From a checkpoint of a small image embedding model: width 160.
Rows from block 5 of a small image embedding model, named by matrix and row number. Rows with one number belong to one neuron. Each number is 50 + 10 x the weight over its row's rms, rounded and kept within 0 to 99. All counts start at 0.
After each neuron's rows are labels from the 100 images, of 14848, where the neuron reaches its largest size: "top examples" is what is common among them; "patch colour" is the nearest of a few named colours to the mean colour under the peak. Only what is clearly more common there than usual is listed. The data: histories of elementary cellular automata, time running down. In brackets: how many of the 100.
# gate: MLP gate (model.blocks.5.mlp.gate.weight, 640x160), inputs 0-79
# fc1: MLP up (model.blocks.5.mlp.fc1.weight, 640x160), inputs 0-79
# fc2: MLP down (model.blocks.5.mlp.fc2.weight, 160x640, transposed), outputs 0-79

gate.525:58 65 44 53 54 54 51 33 53 31 56 39 52 49 54 39 53 38 45 50 40 55 56 39 46 58 33 55 34 50 57 30 50 30 69 26 48 60 40 60 30 48 51 50 44 39 44 58 56 56 48 45 42 51 57 39 53 45 50 43 38 59 56 50 39 69 43 53 64 46 48 60 47 60 60 64 37 28 45 61
fc1.525:46 57 49 66 41 60 56 40 58 46 56 53 69 53 60 49 40 62 44 52 46 42 40 50 41 36 65 63 35 57 50 53 40 42 45 43 58 72 70 55 38 56 53 54 60 48 45 62 48 52 58 57 49 49 65 56 47 69 69 41 66 42 52 34 61 40 64 53 53 54 50 51 57 60 66 46 66 39 50 51
fc2.525:36 65 50 43 58 47 47 61 42 45 51 41 79 49 52 70 33 59 60 49 52 53 25 51 45 32 59 52 58 52 43 38 54 48 58 55 65 57 55 35 41 47 32 63 50 43 58 33 50 38 45 62 39 38 38 53 41 40 66 49 74 63 54 50 60 37 53 48 46 46 59 42 58 41 53 49 42 56 51 49
top examples: 011 turns on (92); rule: rule 8 (35); rule: rule 201 (32)
patch colour: black (40)

gate.583:51 47 51 41 75 60 56 46 49 44 60 63 43 58 41 52 42 47 51 60 47 48 47 52 62 48 34 37 36 60 55 46 35 51 47 39 56 63 43 73 29 60 29 52 66 62 42 66 45 44 35 73 54 38 40 51 44 37 47 48 43 65 40 61 59 47 37 56 40 49 48 47 54 50 54 62 34 38 42 64
fc1.583:57 47 32 51 51 65 37 46 45 51 44 42 68 42 44 54 53 50 40 57 54 52 38 53 42 44 74 38 59 37 50 50 70 51 56 67 36 41 49 56 69 15 64 49 47 61 50 53 64 60 37 52 50 26 54 52 50 47 46 41 45 42 47 39 59 66 54 53 58 60 53 41 62 36 60 55 39 60 40 54
fc2.583:42 54 64 30 50 56 40 56 62 16 47 52 57 44 54 64 56 73 29 45 50 53 40 46 54 50 55 56 55 29 42 67 62 65 46 55 39 44 34 50 54 23 50 48 47 57 51 57 48 54 40 45 53 44 34 50 50 38 45 54 43 54 63 56 41 52 61 54 54 37 35 80 46 47 33 53 35 45 67 35
top examples: 111 turns on (100); 100 turns on (99); 000 turns on (98); 010 turns on (86)
patch colour: white (29)

gate.124:44 52 59 62 20 49 38 37 37 51 65 66 65 51 49 45 38 33 45 56 60 63 54 58 54 52 71 43 48 53 43 45 60 45 45 43 27 68 40 68 59 41 32 48 77 57 49 52 36 45 56 55 63 52 48 55 35 55 43 44 41 62 56 55 54 38 45 57 58 49 47 45 57 42 47 52 43 67 40 53
fc1.124:52 62 61 38 61 49 33 49 49 44 44 41 74 56 52 59 46 36 52 45 64 66 51 52 70 57 42 65 46 50 56 42 58 46 69 46 66 57 58 43 51 52 44 47 55 50 44 43 41 49 60 54 70 40 52 46 50 57 52 57 40 74 66 45 47 36 36 41 21 44 57 43 62 45 60 40 65 65 69 45
fc2.124:59 45 46 52 51 33 49 55 45 73 39 52 38 59 45 42 31 40 53 52 40 59 43 69 30 54 47 38 68 68 41 40 49 42 46 35 54 50 57 31 53 55 64 62 46 45 42 46 43 51 46 49 61 50 38 67 72 64 50 59 42 66 42 70 59 45 50 43 61 52 68 47 40 48 38 54 51 47 51 35
top examples: 110 turns on (97); 111 turns on (93)
patch colour: black (39)

gate.476:37 50 56 59 43 43 58 54 56 72 44 50 70 67 56 49 34 44 39 49 45 66 53 32 67 56 56 54 39 47 51 47 57 59 45 41 35 52 51 50 40 47 50 57 52 45 50 61 55 56 55 60 48 43 47 71 72 55 45 69 50 36 48 51 47 69 37 36 72 57 43 47 51 54 55 66 48 49 53 50
fc1.476:58 48 51 37 48 79 51 38 57 23 54 20 62 64 42 45 51 49 52 51 37 55 37 54 45 53 38 39 39 61 63 48 48 53 46 32 44 53 69 57 46 61 57 49 48 57 35 43 35 44 65 46 56 41 50 65 50 41 51 31 46 42 65 55 39 61 64 33 51 52 42 51 49 53 57 43 59 44 55 39
fc2.476:53 46 50 59 43 58 38 45 62 36 43 55 56 45 65 54 40 40 61 57 46 45 29 37 61 69 30 62 47 38 54 57 42 50 65 35 41 68 59 55 56 48 36 61 51 47 41 48 42 49 45 63 31 65 53 60 43 44 46 63 41 55 38 52 43 52 43 45 48 43 51 55 43 59 57 40 58 41 66 57
top examples: 010 turns on (79)
patch colour: black (41)

gate.546:46 36 47 30 49 60 46 45 54 41 49 49 65 49 50 41 44 45 60 69 71 67 65 63 65 55 46 49 56 38 38 53 39 47 45 60 46 49 37 50 47 41 50 47 63 43 44 29 30 57 46 46 54 47 40 42 57 42 66 46 42 66 67 59 43 39 53 48 51 61 44 34 35 53 31 49 62 54 70 59
fc1.546:50 60 45 52 46 54 57 54 59 26 41 48 51 75 52 44 48 43 50 44 65 45 52 62 56 67 56 55 41 58 55 47 57 51 51 66 38 60 37 55 53 54 52 31 65 42 57 47 57 46 67 61 49 52 43 41 69 72 52 46 37 70 62 67 62 45 59 24 48 40 69 51 35 45 52 45 57 71 62 65
fc2.546:34 35 55 54 43 58 50 54 66 55 38 56 60 44 47 62 58 71 44 30 72 62 41 59 43 46 42 45 45 45 58 49 51 52 55 66 42 61 58 43 52 48 46 48 52 49 56 24 60 59 42 55 43 62 48 45 66 68 48 47 57 45 55 46 70 59 44 52 48 62 48 26 37 37 53 44 51 59 45 37
top examples: 111 turns on (78)
patch colour: black (37)

gate.390:49 37 33 49 45 36 60 45 31 47 49 35 49 51 52 46 63 62 54 50 48 53 49 59 31 62 52 48 54 45 51 41 61 72 28 60 28 64 45 55 33 44 59 52 33 52 53 50 37 63 37 39 37 57 46 31 51 56 52 44 73 55 50 42 58 49 61 48 51 43 50 56 68 45 47 55 29 45 24 53
fc1.390:38 44 58 55 48 51 55 28 38 65 49 56 34 49 49 33 52 63 60 52 54 48 57 40 35 63 33 53 61 61 45 51 64 35 54 52 56 55 49 56 45 68 70 37 63 54 33 49 28 40 57 62 41 58 69 56 47 44 42 50 41 41 43 57 47 51 46 47 67 35 54 51 63 48 44 56 59 41 68 46
fc2.390:54 42 50 49 40 54 65 52 55 53 52 52 44 46 42 45 61 55 47 66 41 55 28 38 50 60 55 41 55 62 52 47 57 47 41 44 53 42 31 52 44 53 50 70 36 39 50 55 64 40 63 49 43 50 40 64 50 49 50 41 40 53 36 42 71 63 67 51 64 50 33 41 53 37 57 43 52 57 50 37
top examples: 001 turns on (95); 010 turns on (93); rule: rule 38 (43)
patch colour: black (36)

gate.286:35 48 52 62 36 37 67 58 46 50 36 54 54 43 53 52 52 61 65 43 44 61 34 38 54 49 55 38 44 57 55 70 60 39 41 49 45 45 41 48 48 38 54 68 45 49 50 46 71 60 48 65 50 47 59 62 49 51 21 62 54 60 59 49 60 47 47 56 58 36 49 55 49 44 44 62 51 52 41 52
fc1.286:35 48 46 40 47 64 61 50 41 52 52 52 61 65 48 46 49 40 50 47 49 52 51 52 55 46 47 53 51 42 31 51 47 61 49 60 67 50 71 70 69 45 59 63 55 46 39 54 40 39 60 33 52 43 54 57 42 49 59 48 31 44 55 46 52 43 55 52 34 66 38 53 47 62 50 39 35 47 48 48
fc2.286:68 39 47 50 33 54 42 50 55 67 37 31 58 59 44 41 47 32 59 53 57 50 29 56 39 63 36 45 51 39 53 51 49 39 75 61 48 62 44 53 47 47 56 55 54 65 62 50 50 59 23 48 53 45 44 54 55 50 38 37 52 55 46 40 37 54 40 58 52 45 53 50 52 33 61 58 49 41 52 51
top examples: 010 turns on (100); 101 turns on (91); rule: rule 166 (30)
patch colour: black (55)

gate.523:51 46 37 47 47 46 39 46 61 52 50 42 62 57 52 49 51 41 43 57 62 54 70 48 62 45 62 56 58 65 44 60 61 41 44 48 59 52 31 50 60 52 36 62 59 53 56 60 46 56 47 61 36 49 52 41 45 38 53 66 57 51 63 34 40 39 40 49 43 55 62 77 50 29 53 38 45 39 53 49
fc1.523:40 54 45 62 59 55 63 33 24 53 40 78 50 50 55 43 31 47 52 42 54 41 68 54 43 55 47 51 49 56 50 62 61 46 42 54 35 54 46 48 50 44 61 43 59 47 46 57 50 55 42 42 49 44 49 61 52 68 46 56 51 53 55 46 55 35 47 57 44 42 50 52 55 53 58 61 44 50 42 74
fc2.523:33 55 58 34 46 45 43 54 47 49 51 47 55 49 40 55 47 45 49 72 57 53 40 58 59 55 34 55 56 44 48 45 65 75 43 49 50 46 49 51 51 32 46 55 51 61 53 47 51 23 55 49 54 35 34 48 53 70 58 48 32 60 45 47 55 45 47 74 66 55 60 61 51 56 66 45 48 51 39 50
top examples: 110 turns on (91); 001 turns on (75); rule: rule 194 (36)
patch colour: black (48)

gate.309:48 46 56 43 61 64 35 59 60 48 47 61 49 46 64 45 64 41 54 52 51 46 48 59 61 53 78 50 70 36 34 62 50 49 52 46 54 52 54 62 57 60 43 37 47 36 47 49 49 43 51 53 55 58 48 51 48 33 48 40 75 54 46 36 65 48 37 69 51 40 52 50 54 51 51 54 60 44 56 51
fc1.309:58 52 56 34 46 45 64 56 60 48 49 57 58 58 36 72 58 54 59 45 72 63 64 50 47 39 33 66 41 49 55 45 57 34 51 53 31 51 48 46 70 54 53 64 50 54 52 66 48 43 40 45 42 63 48 56 43 37 39 36 54 44 50 63 52 63 48 42 52 62 32 40 62 43 46 54 35 71 53 43
fc2.309:69 52 43 59 53 70 43 36 40 47 49 49 49 35 59 52 48 27 44 49 63 45 49 46 54 65 51 56 40 57 55 53 46 32 59 58 56 50 49 57 56 46 53 57 51 45 51 48 74 44 34 58 29 53 34 43 41 42 43 49 30 70 50 43 47 52 37 37 41 52 36 46 44 66 58 59 51 53 40 35
top examples: 010 turns on (100)
patch colour: black (59)

gate.462:72 30 52 63 59 39 43 65 63 53 38 59 57 53 40 45 51 42 43 47 34 33 42 72 49 60 53 48 59 62 40 48 43 52 21 34 64 57 49 55 36 32 41 38 72 60 55 56 45 47 43 47 58 60 43 42 67 51 30 58 56 57 55 34 52 53 45 68 55 56 59 64 48 57 43 51 40 53 59 51
fc1.462:45 61 56 56 48 36 45 78 32 43 59 54 53 64 56 35 57 38 39 66 46 42 60 51 55 43 55 47 34 59 52 59 43 52 37 34 48 54 56 65 48 55 56 37 55 58 49 31 60 45 51 37 52 39 55 37 62 45 61 50 42 52 44 60 45 44 49 41 42 62 46 54 46 59 73 59 46 56 54 52
fc2.462:45 51 46 66 67 48 39 39 51 46 68 52 50 60 63 58 53 34 46 41 55 52 31 54 44 25 48 54 52 53 48 37 55 50 63 66 45 45 49 64 67 51 44 35 39 56 53 50 48 60 40 41 51 66 44 43 58 39 49 62 54 39 50 54 54 56 73 46 53 53 44 45 63 52 55 40 36 37 54 46
top examples: 011 turns on (81)
patch colour: black (52)

gate.536:56 45 43 56 49 50 41 47 49 60 62 64 44 56 53 52 38 49 68 46 54 46 58 42 54 57 55 50 59 21 57 48 43 30 52 60 49 60 40 64 46 57 62 39 48 45 65 56 53 57 52 50 53 51 36 47 41 64 46 45 63 47 57 41 54 56 54 58 54 60 44 56 59 62 50 45 54 61 53 13
fc1.536:47 66 55 41 55 33 59 53 56 30 57 58 49 53 52 68 51 57 56 32 56 60 34 37 40 43 57 50 45 52 46 69 53 47 36 41 56 59 59 52 31 54 50 38 43 46 50 44 62 60 44 55 49 32 64 43 43 27 59 44 38 50 50 63 40 69 58 49 58 66 68 65 48 51 68 33 38 58 46 51
fc2.536:61 45 55 44 30 50 59 48 55 51 51 42 37 56 58 50 64 41 40 36 54 55 60 40 49 57 71 51 42 66 46 35 42 58 43 46 33 58 64 50 31 31 46 36 45 51 58 54 43 49 60 34 55 59 65 49 62 36 36 67 50 54 35 56 37 59 43 44 49 49 45 55 48 55 72 43 50 43 49 43
top examples: 100 turns on (79); 111 turns on (78); sparse start (64)
patch colour: black (56)

gate.287:53 60 49 50 46 42 51 40 54 34 72 57 43 46 49 62 54 44 44 42 46 65 53 66 64 64 56 46 39 59 68 63 38 47 54 47 46 64 49 54 42 31 50 64 51 52 41 38 57 65 68 41 53 35 43 29 40 48 58 47 50 46 27 54 61 61 49 69 60 39 43 65 66 42 52 57 54 51 47 39
fc1.287:22 58 54 54 57 52 45 50 40 58 54 50 64 54 44 56 39 70 48 44 35 44 51 44 48 47 36 36 40 53 51 50 63 41 40 40 64 58 42 59 39 44 65 48 35 60 58 38 61 51 33 50 75 52 55 78 42 41 39 49 46 44 50 53 54 55 53 53 77 36 55 50 48 61 62 53 39 59 74 57
fc2.287:41 46 57 52 56 58 56 17 33 35 47 59 44 60 61 45 48 66 55 50 63 46 31 45 64 53 48 58 72 43 46 47 53 47 67 53 35 34 56 56 54 64 43 40 44 56 67 35 36 28 59 53 42 50 39 46 61 65 43 46 53 40 38 43 54 48 52 41 48 55 48 55 45 53 52 48 43 30 45 71
top examples: large cells (80)
patch colour: black (38)

gate.389:55 41 43 46 37 51 48 51 54 38 70 43 49 47 51 60 32 42 37 52 40 56 39 62 30 59 41 59 43 39 53 53 63 52 55 70 27 64 49 54 51 50 43 42 60 35 48 45 42 52 61 60 56 53 39 35 55 43 37 59 50 54 62 34 44 46 32 52 36 58 60 47 67 57 64 58 38 35 62 48
fc1.389:50 43 65 59 46 22 55 37 61 64 54 62 38 58 42 53 46 59 64 88 52 51 62 41 46 38 54 58 54 55 47 50 65 61 59 37 62 53 52 54 56 62 51 46 70 44 55 47 76 30 37 61 56 48 52 64 45 48 51 33 46 50 41 54 43 48 62 55 38 48 57 36 58 52 66 69 55 41 48 52
fc2.389:31 45 46 46 67 49 60 39 50 56 47 65 38 51 55 64 37 52 64 45 25 39 60 50 52 42 50 59 48 50 51 69 55 41 68 38 47 52 45 47 52 44 51 39 43 69 29 51 61 45 42 46 44 59 39 55 30 55 58 49 43 55 39 49 51 57 64 48 31 48 49 59 33 34 53 62 45 52 48 47
top examples: 110 turns on (88); large cells (82)
patch colour: black (71)

gate.550:57 66 51 46 30 31 43 62 70 64 55 57 53 46 66 43 72 49 58 63 66 41 51 39 43 56 64 40 41 58 48 63 44 50 59 37 64 38 58 54 56 60 55 39 53 48 51 38 54 55 50 51 28 53 40 45 80 38 50 48 70 47 45 42 62 67 53 45 39 60 35 58 50 50 47 42 61 31 44 54
fc1.550:61 53 46 52 43 69 48 57 47 47 51 48 38 57 56 22 48 43 51 61 47 48 36 43 52 38 41 43 61 78 67 43 45 42 40 56 65 45 56 57 51 32 50 81 44 47 52 46 46 56 53 27 57 63 65 61 65 48 47 54 49 52 57 65 35 67 35 31 59 50 50 53 49 47 43 40 65 50 45 53
fc2.550:52 43 48 45 46 41 36 44 57 66 58 51 57 60 60 36 33 59 42 67 67 60 32 62 47 39 53 41 61 67 52 49 33 46 58 48 43 42 55 54 53 37 53 41 45 55 63 63 64 62 53 27 39 52 50 50 39 59 36 46 39 33 54 63 51 40 44 35 38 50 60 38 55 48 63 48 73 38 44 60
top examples: 111 turns on (84); rule: rule 129 (32)
patch colour: black (40)

gate.290:53 47 57 31 45 36 43 47 66 30 37 38 49 42 51 53 64 48 53 42 54 55 49 62 42 55 49 48 58 56 55 45 26 46 46 20 59 69 64 38 51 67 23 55 55 48 46 41 49 55 33 35 41 33 60 51 44 39 39 41 54 42 57 40 55 44 41 61 45 52 55 59 59 57 37 55 34 59 30 30
fc1.290:49 54 58 53 51 44 49 55 50 40 51 44 50 50 40 75 39 58 51 48 56 30 40 49 62 64 60 54 56 45 56 64 45 40 47 48 50 57 43 53 59 48 30 65 58 47 47 34 52 44 45 37 48 41 29 40 58 36 39 41 44 53 39 56 50 58 55 67 34 49 51 73 57 41 39 46 45 40 43 38
fc2.290:56 47 51 41 39 58 48 51 49 40 44 58 36 39 44 67 50 32 54 59 37 47 44 52 60 59 49 32 50 46 56 57 47 54 63 40 47 60 54 47 32 63 48 37 46 49 66 43 51 37 63 64 68 61 47 49 50 47 53 40 37 50 44 44 48 29 51 34 39 51 51 50 37 47 49 52 51 30 61 49
top examples: 111 turns on (90); 000 turns on (81); rule: rule 165 (27)
patch colour: white (28)

gate.76:30 59 38 56 52 43 29 44 56 69 61 63 38 61 52 38 47 34 43 45 56 55 50 40 59 56 57 47 40 46 45 55 46 38 36 57 46 78 45 52 69 41 59 44 43 59 44 43 34 42 53 47 56 31 47 48 58 47 47 45 50 54 58 44 54 38 56 65 56 45 49 48 55 36 59 60 49 62 47 40
fc1.76:41 67 53 44 45 67 44 58 47 38 46 28 56 58 52 50 71 27 54 57 46 47 55 60 48 35 42 58 55 49 53 57 37 64 56 52 54 41 51 62 58 47 58 54 40 40 30 63 56 65 59 61 38 60 51 51 46 27 57 59 45 46 33 44 44 40 43 53 52 42 52 53 49 50 32 43 63 48 41 53
fc2.76:53 61 66 54 56 58 68 44 45 44 29 51 49 45 42 35 56 49 50 49 76 39 48 39 47 44 42 43 65 45 43 42 39 44 40 54 44 41 43 49 62 48 53 52 58 75 39 51 59 72 51 45 51 45 47 53 29 41 55 44 57 37 49 41 54 50 38 39 44 62 44 44 61 58 51 54 57 34 31 52
top examples: 101 turns on (93)
patch colour: white (33)

gate.269:37 51 57 36 61 56 65 43 36 59 51 33 23 53 44 66 40 58 51 47 50 63 52 61 41 53 64 57 45 49 46 58 54 40 43 57 52 53 45 53 52 45 44 48 46 46 48 62 52 67 56 41 43 62 28 39 54 57 44 40 47 62 52 34 52 56 50 55 60 55 59 46 46 57 52 51 52 56 52 61
fc1.269:54 49 45 31 52 58 58 40 61 59 48 68 38 41 71 59 59 66 39 47 48 44 40 54 47 48 69 36 50 48 58 60 45 48 45 49 57 66 45 47 49 44 44 38 51 47 69 39 75 49 49 50 45 47 48 54 45 54 45 45 58 45 48 34 64 60 43 56 51 46 45 36 52 45 64 39 50 53 50 56
fc2.269:45 54 41 79 60 44 51 46 51 46 47 45 46 52 51 58 59 48 42 40 49 53 50 41 57 60 44 47 63 42 69 52 72 40 56 59 79 59 60 55 48 53 41 24 44 48 45 58 54 70 65 61 54 61 57 66 56 51 31 51 52 43 48 45 47 51 46 47 36 50 50 40 52 49 41 67 41 60 20 49
top examples: rule: rule 62 (27)
patch colour: black (44)

gate.209:36 60 58 63 51 50 46 57 46 67 65 49 66 42 55 58 52 56 48 41 51 61 47 26 35 51 43 52 46 46 53 56 44 36 46 47 46 44 46 46 56 46 46 61 62 51 49 59 43 78 55 43 63 60 36 55 45 61 50 56 51 40 39 65 40 53 54 46 58 63 53 51 40 60 55 64 38 50 52 48
fc1.209:46 62 56 55 42 42 61 35 43 53 52 48 39 46 41 45 39 54 45 33 67 35 37 53 66 53 53 42 45 64 57 52 43 52 68 68 56 48 35 48 40 42 60 53 50 56 57 40 60 48 54 43 62 52 56 42 42 55 47 56 35 38 61 45 44 43 77 67 64 47 58 47 40 28 60 54 59 62 55 65
fc2.209:45 44 56 47 58 39 57 46 44 48 63 43 56 50 54 55 55 52 62 54 43 16 45 33 50 57 56 69 40 41 42 38 36 45 48 52 67 50 53 45 51 57 55 38 47 42 50 44 44 47 42 40 62 56 35 44 53 28 54 63 54 39 60 43 44 60 61 41 60 49 54 40 61 28 71 62 24 29 60 58
top examples: large cells (69); sparse start (61)
patch colour: black (51)

gate.25:45 56 48 35 40 48 46 37 47 53 46 58 67 46 41 49 67 49 27 60 61 49 53 64 38 59 47 63 49 55 57 45 35 43 33 32 44 39 29 52 38 36 55 57 44 66 44 41 58 62 55 57 47 59 57 47 48 27 50 31 50 53 45 62 38 43 47 79 41 57 51 45 52 34 56 54 31 39 64 42
fc1.25:52 55 51 44 38 29 46 47 39 62 48 40 40 58 59 53 60 62 57 55 41 35 44 51 40 56 44 49 52 38 67 35 38 53 58 32 50 43 32 50 50 66 58 62 36 40 62 48 35 54 42 40 58 36 44 71 39 41 46 57 59 51 61 49 63 49 54 39 30 48 60 46 31 60 48 39 66 41 47 44
fc2.25:62 44 39 59 45 42 42 44 54 64 75 32 51 61 55 61 47 56 63 59 43 47 63 52 54 49 39 48 32 47 57 44 58 45 68 34 51 43 47 21 55 53 49 50 54 49 41 64 52 66 58 39 57 55 61 50 47 54 56 62 46 53 42 59 46 53 56 46 47 49 61 39 46 48 52 48 51 44 53 58
top examples: 101 turns on (100)
patch colour: black (38)

gate.323:60 46 23 50 51 64 54 47 63 60 56 47 57 50 66 45 52 57 41 42 60 54 52 45 39 69 45 57 41 43 40 48 56 51 46 38 52 60 40 47 58 45 56 53 54 42 69 36 55 65 48 46 57 38 35 35 49 60 57 61 55 44 55 41 62 44 70 72 49 57 64 67 38 45 68 68 62 41 43 55
fc1.323:60 53 33 52 58 47 56 62 41 47 60 61 44 54 30 47 61 49 41 48 55 48 48 64 26 59 50 58 52 47 30 54 52 43 56 72 42 45 47 24 38 40 26 52 42 49 49 52 60 44 49 51 56 53 64 51 51 48 46 59 45 43 48 56 44 47 36 57 42 51 56 50 41 42 31 44 64 49 32 52
fc2.323:65 40 56 40 38 39 42 58 50 55 45 48 39 53 54 64 31 57 46 44 56 33 57 75 50 45 45 34 59 47 44 51 66 46 59 54 55 38 46 41 32 48 56 51 48 45 39 63 55 63 56 55 46 62 68 58 50 43 50 47 45 62 44 61 39 63 47 30 44 64 66 42 41 71 59 47 47 61 53 53
top examples: rule: rule 164 (25)
patch colour: black (55)

gate.28:66 44 45 59 71 48 37 31 49 58 52 45 49 42 41 48 65 40 54 52 55 42 44 48 63 62 49 39 36 42 57 31 65 47 61 53 65 59 58 47 50 44 48 26 53 40 41 59 64 59 40 53 38 48 58 41 65 46 52 52 53 37 43 47 35 63 45 57 48 45 50 45 37 42 66 55 45 44 48 45
fc1.28:47 55 41 51 30 59 54 42 66 38 48 56 57 49 60 57 59 60 39 45 36 43 49 35 57 66 46 58 34 61 48 33 50 36 55 40 62 59 58 61 37 54 44 59 45 28 40 39 49 61 48 47 33 55 52 51 37 50 73 59 49 50 76 60 39 55 50 58 54 60 68 47 50 42 41 53 54 45 45 48
fc2.28:61 50 38 44 39 47 39 42 47 63 54 55 68 65 60 50 51 37 34 53 47 48 48 41 44 67 39 66 38 52 57 65 48 50 59 53 43 56 35 63 42 51 31 59 51 55 55 51 48 57 45 61 48 43 44 51 60 60 47 38 41 48 61 48 57 24 40 51 57 75 62 51 49 58 34 66 58 59 64 39
top examples: 001 turns on (100); large cells (67)
patch colour: black (55)

gate.200:62 52 44 57 71 42 52 51 43 46 47 69 57 59 54 55 38 37 42 43 50 76 45 39 44 59 51 56 47 30 48 41 52 41 46 43 44 64 27 49 59 38 60 66 48 47 45 57 38 41 65 38 47 45 31 59 42 47 53 46 49 57 48 40 45 59 62 39 55 50 58 57 21 46 59 51 61 56 45 60
fc1.200:47 33 36 35 45 62 41 41 69 43 48 48 58 53 52 60 65 52 67 67 36 41 50 44 52 68 65 56 57 39 67 72 38 39 41 59 49 41 36 44 58 47 53 50 57 49 73 59 46 55 43 55 54 49 50 53 47 62 33 55 53 44 45 38 27 61 45 59 46 61 32 54 48 54 56 44 59 49 49 45
fc2.200:64 46 36 43 47 55 56 45 52 50 33 39 33 40 67 38 61 59 56 48 59 49 50 60 72 43 54 49 46 61 36 30 64 48 44 64 43 32 60 53 49 51 61 32 57 60 37 62 35 46 58 56 59 40 41 55 55 50 63 51 55 53 54 33 32 58 57 38 39 31 56 41 45 63 54 60 63 33 34 61
top examples: 101 turns on (92); 010 turns on (81); rule: rule 36 (27)
patch colour: black (39)